A small sound classifier, trained from scratch.
Model: log mel input, norm layernorm_no_bias, activation swiglu, num experts 4, layers 16.
Data: trained on single English command words and digits, spoken by a formant synthesiser in many voices, 78125 training examples.
Rows from block 7 of a small sound classifier, named by matrix and row number. Rows with one number within an expert belong to one neuron, the router's apart. Each number is 500 + 50 x the weight over its row's rms, rounded and kept within 0 to 999. All counts start at 0. Numbers have three digits each.
Before each expert's rows are labels from the 100 clips, of 14976, where the router gives the expert most weight on average: "top examples" is what is common among them. Only what is clearly more common there than usual is listed. The data: single English command words and digits, spoken by a formant synthesiser in many voices.
# router: slot weights (model.blocks.7.mlp.router.weight, 4x192, trained with AdamW), inputs 0-95
# gate: expert gate (model.blocks.7.mlp.gate, 4x96x192), inputs 0-95
# up: expert up (model.blocks.7.mlp.up, 4x96x192), inputs 0-95
# down: expert down (model.blocks.7.mlp.down, 4x192x96, transposed), outputs 0-95

# expert 2
top examples: voice: deep voice; /ɝ/; quiet level; muffled (low-pass)
router.2:504508473540496478512493490514553547435507576466517530526483439518491451448461505554495567427425535460432466482526464537512569506370575412469498418460416499524511491466562441498516405471512439487484520443507409564451447462521588440546563479480494534503461435437492543510577551477499379496
gate.0:470500546482532474522453529495425467563462526442501650451460408580501461421542471500515470476546451423482442480553571515484439548512494513496473462501457515450508439614510417456606521457542444536607527547436511490461489571441502575525531577557502442556437497434516434425505498547506444502
up.0:508492533469535440477464555545552492516533502533431521486449410528573415551520462485493450425453412407430514513533464452502524435469577554494472494533428527502555464602607560582522505443504450450507549493506591562462524476471488514506480482536485486501460415516471496503430486560444367480
down.0:562495589556525522511504552519494485542497488509411405544483473560549433403483553457551437512476514548436480510495516455467516618455472592494518586544483478494531394440541515490440553504555526511622489511558434627501486454490507475544543485491487541516461358566498551423619527516504489589
gate.1:556471411535477442543432559394563455518522508521528553526457416478526417480460550487496470577591554487570515503427531453487590473436536440467450521470467552437414578488560489613563500535546530395494541553474444513410504481547548512465542486496600455497497507629496425584470536429478422528
up.1:538491406547554499482513437513424453543540494531554541529462460623430411532446584516607497583626497477533604523463515527582595441561519472477515522449403471487455377456552525550512518505474521454463509455469537564433504457558534453532498516453513502508507503469508507440555545449502439471
down.1:558494472488471518467530372523543472500501536529439417578471436482457489497481454556474465524468522488385537483463545419424484582548643559494456442494524443600452355582498489504492571500662460475500493526614437455552499465522488518468453513480527495531464520510442538499500543485528490401
gate.2:522422485477475492549430521538458543466394444545518523485540622518465494432465420529546545395508432482430481530425474427440524552477526530470474483415427447473427439514511463513552508525467458474486496445544530460518481588481477522543512425566555483532484588377421510631512451438508508523
up.2:567614445591437560538474491553612406521367464511561448517492402404593402432497462502425447594537494506491496529491488459525602556562499545520460538494555500521507474480481531448476533417491523484494452470587480422546451498516517506518498596571502436520537557517477453481590555558479528527
down.2:460505519480491519640472504519527449510442614522430481467552502465696481560511536481448413473452510473480590453511637560495532515533483494506526433545489492521476440646434510462558475495491557497613489426539567547576442509523532551538450528454489433467491545554501524454424509460593521371
gate.3:520490568481529509543500560522385486482592470474488549477548566538626431384432497536546506468496479570468561506525501432574559439410423546478512467449457475577496484451437447436517513541507557438505461447456487495543547437501470535442470564419527471423532478573396427545521539543478574483
up.3:564533497560505499500498540504564465515490513435417451572515510426435524505566611552581595479528552493514420402511493519498357469471513468548502539519515505469531537504399541570582571469444540528442573537533476554412486525522572499564459488497481604566487453518535520446408471464530492565
down.3:437517519541467485468487500521492450501473414548492514450487458462564410568420533509479562543573487470487605496497589532556506559575535566523481481472543550388536466488511531519509523512374511502472479467423488519411485477425461510589490502514537472510463527533508463501702522634430529456

# expert 3
top examples: mains hum; voice: child-like voice; /s/
router.3:401567544526475511469496500504470528457559504457558398436529483443527543623505463440416481547512419492496519514443526508462542526483491526453573465513475426497556416446532450524521515499496411489429495488469461396507471481489586420623459535492573495545477483413474461559559515467552480542
gate.0:476537443462441550505402493443419513518555507471486646434518571518482550459567522563462481512523573404471474480483475465533498560552489498497539585484498437495582428583488617470471481557458563552555491563512414526543551600475478512515474516509549502422451597428440457525461555539477507559
up.0:528508505492533490551548579507542461477514500504506354526415415539543475528463523446622501453507493618421614459520475478545440488463541534491487513520532519433469587461483418454622527472544496516448537575507590480526466450568468469515532513529478574491531436512497519449514462559530517494
down.0:617559353656475497414417444507526535503468570535581585539527429476451527544411506525350485501534460506389492568554437442502516494482493462566474502550478566494497529480536549496524453510440488547574482484451541553490490517453500576518535501565586491501484488450516519481428515469557574448
gate.1:429545544508532515479406611505534483584432594480477456527436516487484466455523521542403570493440384503498581420460590446526567534421577439539380500518545515469611521516535404535411492530467457478612450518469501522441570472475533567469527416444612481599507467463497478522463513533535522543
up.1:525425503528515574484484514456551507494549507565478382442501454485554518448467561511403575496542492484483491541466571424422489462443477501436464578540480478467475440466475444546500462560623493528503497537404409390527425486528503526453544451532370605523508508451432459522444511380496453523
down.1:448599420454501482480530465461395593521504663490543577462505477463486542530616466515470503465523483513541410386487533435448501535575511497458457415451465423583461597595478509511587508508554529585488479503484546540573504483435499519478464472418449536507464479498458497506508516505478507395
gate.2:579587474598407547422522430548467501550555579502538512562448533482494493519506563591533445486464473506490602512455502442465571567488442461497553581442464559514495557520498542457530449480496425578511482552499629456498523468530498389529483423449515468487478478548433579506463439377500451517
up.2:525552540481563539474564569489415535465455511461574486439473569538441437525434544482440480488564540498501535589448576462482447527554406420540560548543546517412503447526489432513524500529492445460484496586484541464488580584428471536403450526571487524566427448477550464443506525516409513534
down.2:497544599403438509589553550575566505484486536489558539526483537558611471464518563470411552372467464519472605542460509539530482572492393623461465429508427458451489381504471501523457505498564514562522482472616534506527447500458474548481473551432445531491460478557519477452457458519562543505
gate.3:435500606488502446568498452514492362433482489517535482475534433494453431552504499505463469474416411508563492456472440495569571534458503520520459508485471555493562433504560463480531479440476504479442520472519471432640575567498539477513510475604523453507543562457450468484472422477550457427
up.3:481539551576358511491474536483411506521500519526549525475553464465448477542527546522474520481540658588499466530522473530554432538502411421526516489523477466527407492523494484507437535455576456552500493537508465608372437441449526506472636532536526490444474453642544559512536516587477506510
down.3:522462448367464491401515489494437563481482414480477552532530394599478485446516492595416521507521506566689473589542553539527510533500565549447544533406478521487474527583526512496415463488412479535483510555582468439536509469472585575503560528505573455523449418467538492541515549447520527415

# expert 0
top examples: /l/; reverberation; voice: low voice; /ɔ/
router.0:427530446578507493528576463447476514506511588545532416426543552472490393485530432527564472519506392526486484455484561551517482519595479556453478442489504558536560511483547588540549466534537490568513533503503431554507435471487519374504527495557533492554442510473507501475488484436553506417
gate.0:480491457534493500470424525433425462464458564510495450477492531500508492480591559547530513571490565504534515508384531476543537528453497556451555464397483565463448437448486458453529495490479526384479469423435578496597473484452539527534454528533479500484518438603482409431539514546460429383
up.0:473532466411552484545599454486476490408562542581542361518474553551459425458521626499489571554486469438485547483412567480410510506530440482518487441463469432486472385521454425471582487523518432391504554457480548584483511406508459489541443520492481455576543552498490528602535541573562466449
down.0:521555558606540533398514457466471531489506561536458560490481458549575627575451634539404654500471540475516516441525495455497510482530464569534519502528572482495599480536564587483430488504500512571502541481514557491576496537480534484486370490431603519541488560513461476493523477533466483484
gate.1:528510437530586491518477501584492539564477496463518563508470481555422454505533544567605416526473447518490511537503497444525539535441412534516444480506485591613615521513559520444473462555428485434506577522538445504438504555533387468493485406512488585511465495497491424502553538434481565517
up.1:557506489500501444480503515419400464490468565512532495652498473481521543471549634502484498548533472397487475499528436568501418544555478536532516500408587472589535455631456608450483493493494525444448410481388550537563555481443475462457554449460531515525446430417576474495461400553527458484
down.1:487557576641446515524586472449481607457540362482524449490538545519641567442459515513457492533545547485552490532513502527423423440480498548533487513483557440534472555441508535511481574501466548476542484510331459419502514552451559481488499494478442508574479538455518541538438509419527535523
gate.2:587421519358465492446473480511532540533425580545472429502502485545475442537473559547512540457487576519520443480502522463597565575510450521516474482521485522460572447459440518494471483517490478449621449540514424546488585522541607524513479470499528514580510547533455486547584494432492457410
up.2:510534557495502381562516471588427389457548406457560589435522558446502403412577509599462497477496469480471478530519435454474524503536570547460501530589564406545427420483454470555478576452494454530438572492523596531455557492420494548503455448485518523521413535550489440492535536585427550504
down.2:457554574486505503546527517501523566547502504458541492458447436479487535554495557452629484566447513494490441509486493616536454550433450589513490505512549451468487509410554490483448581499461461508580475587542540507564504455467565503516459448546542518526549548483518409491470511554426523471
gate.3:467579442508504568555374413549498477499532604448513486461487471556459444517496519498415492482531417566531539555429515498540466580562457485578442527468491537501538442454505520466533564527492506504460489362479539444582465538465458497481560541499448594534450472524511559434456486457434441517
up.3:479599474517512548506436484558467465509494618453543502469474470518491466522522513587377486511512425547572574549459563480569498581570434464532427521510514527477527388515516581438524549517506537537479460288468514418579432545476416513487561539466431531562479508583487569466450454483466429502
down.3:541476470628518522494454474502467539540468602458504534525510476419511389518446373524469511506555512507616448475500468540561445479609489484488498382482524462445531704546476476510469513493465471479571486506495506494462455487428520563508444512501477522474491513520474543520258476537532395462

# expert 1
top examples: /ɑ/; reverberation; voice: child-like voice; /t/
router.1:529458547502499509558482500563527466430468473507495581449569504442502385520486443465528493569443507452474486489584409481545519554425473500564467522504493396500628397573456417544469489508523441534503515480430493426545565489463439510430523447567498416469489507582526535430503434429502502522
gate.0:383393481481548544560490463477479501551460394576489447509433401515483491363536519555554507474460436568551460549536484556551554551485571424470554561496634477502455439434427526571526449464457432519430530451468454484616525537558371507529473513498472516476511499426533449447506458575468492408
up.0:581523594496507479450531615516588551540504531481484520517598548530593457626465509469437503518478455442416524456477512423486452408526442588491473448576458606506563533507502513449435508542547580445450498554564517560348480537476548525433509532423517485528474455552539544534465550457502496509
down.0:652520472383533509545497509476527505454494572530492430475532568502460477541511646524551521444451516624332437594510479518505475509443527519548485501473457511474485502425502487480451497511428483487483510576602406479564509457436426465517468494473554520474551540449511478482484506455545379590
gate.1:447484412471426500566488459497475483500568482508523485473461479542505548604555475435443483469562552467450609503501502522466518435483583428519440430493508548490550555483534462468569503503505368613564488464521545529418443441450518512525453436470502480451523579589494419519481451558454445572
up.1:475514574489532502454562450479427460516525494491560457574464477477426460453456441571456507513478532403498411469517480450476475511516560597517501586431528389467387439432511485591424476522415533613465467517494528393585549544569526425460550566543493517509501472467600582471580492454549490540
down.1:433546469552520501468486341519493596519489411442509526467546418397609541474538478505485493552434468494431607484446428518520498473462478444468492521495452520451422468501505581487485489512519535500502483512452589526489475537482525461497602498550470470477520503610533408510494457558527501510
gate.2:506516516410533640419402538532458447427529502394577463512474461498479551512539504477488483501595548469529521327561611510503440602533403401475463504529416522473527615536504451406508549482497432598489477481511509429444530557526581505427540503497606466541471489477570503433579519499507511525
up.2:441480511487524367474460493550446565578615466526417458504530510548540496476462455412465435473495460506558583644447431527502514573413544549516457473496450499508478510473478449508594587478550463501469547493511490555584486409415540482438533541502437576531512528573445443596462435534474468520
down.2:420480510495623523465470505534507450408448450542526531520491513512518420512434433459508429501426552521455466536538502494475546447428463516484554405527528376596559463546474523498562474492509453482523476491636518520474487381538482443483567459507485482486461581498483426508453526528530493544
gate.3:545432502425497530440440483532551417437401514470429416493533576582522582485427531462389504544505479499528530453518501524480447469457467549434501553529537483448501499453489492535441517542504523627478636402475488565522524500433471452518481515500539480460524529494409409569544579479486492571
up.3:532434568461565460558558502513477455472490506589551464501433550511415476455515534513476521477505537495447402408471574513516506522534529570505512547546395533507465433505484516521546419525477515485579552439479451468573595496557424494550515432522516497511491484472572447519446545469580429566
down.3:487497360570504477549483508549478432511588602521534435494528516383446552615602562382545517524488451525412543536491456485496527485532500501422516549498578446493451463534536490449476452486571518543548490503476573541474467553359438521556647449458571484499551512509571581514512488460533460479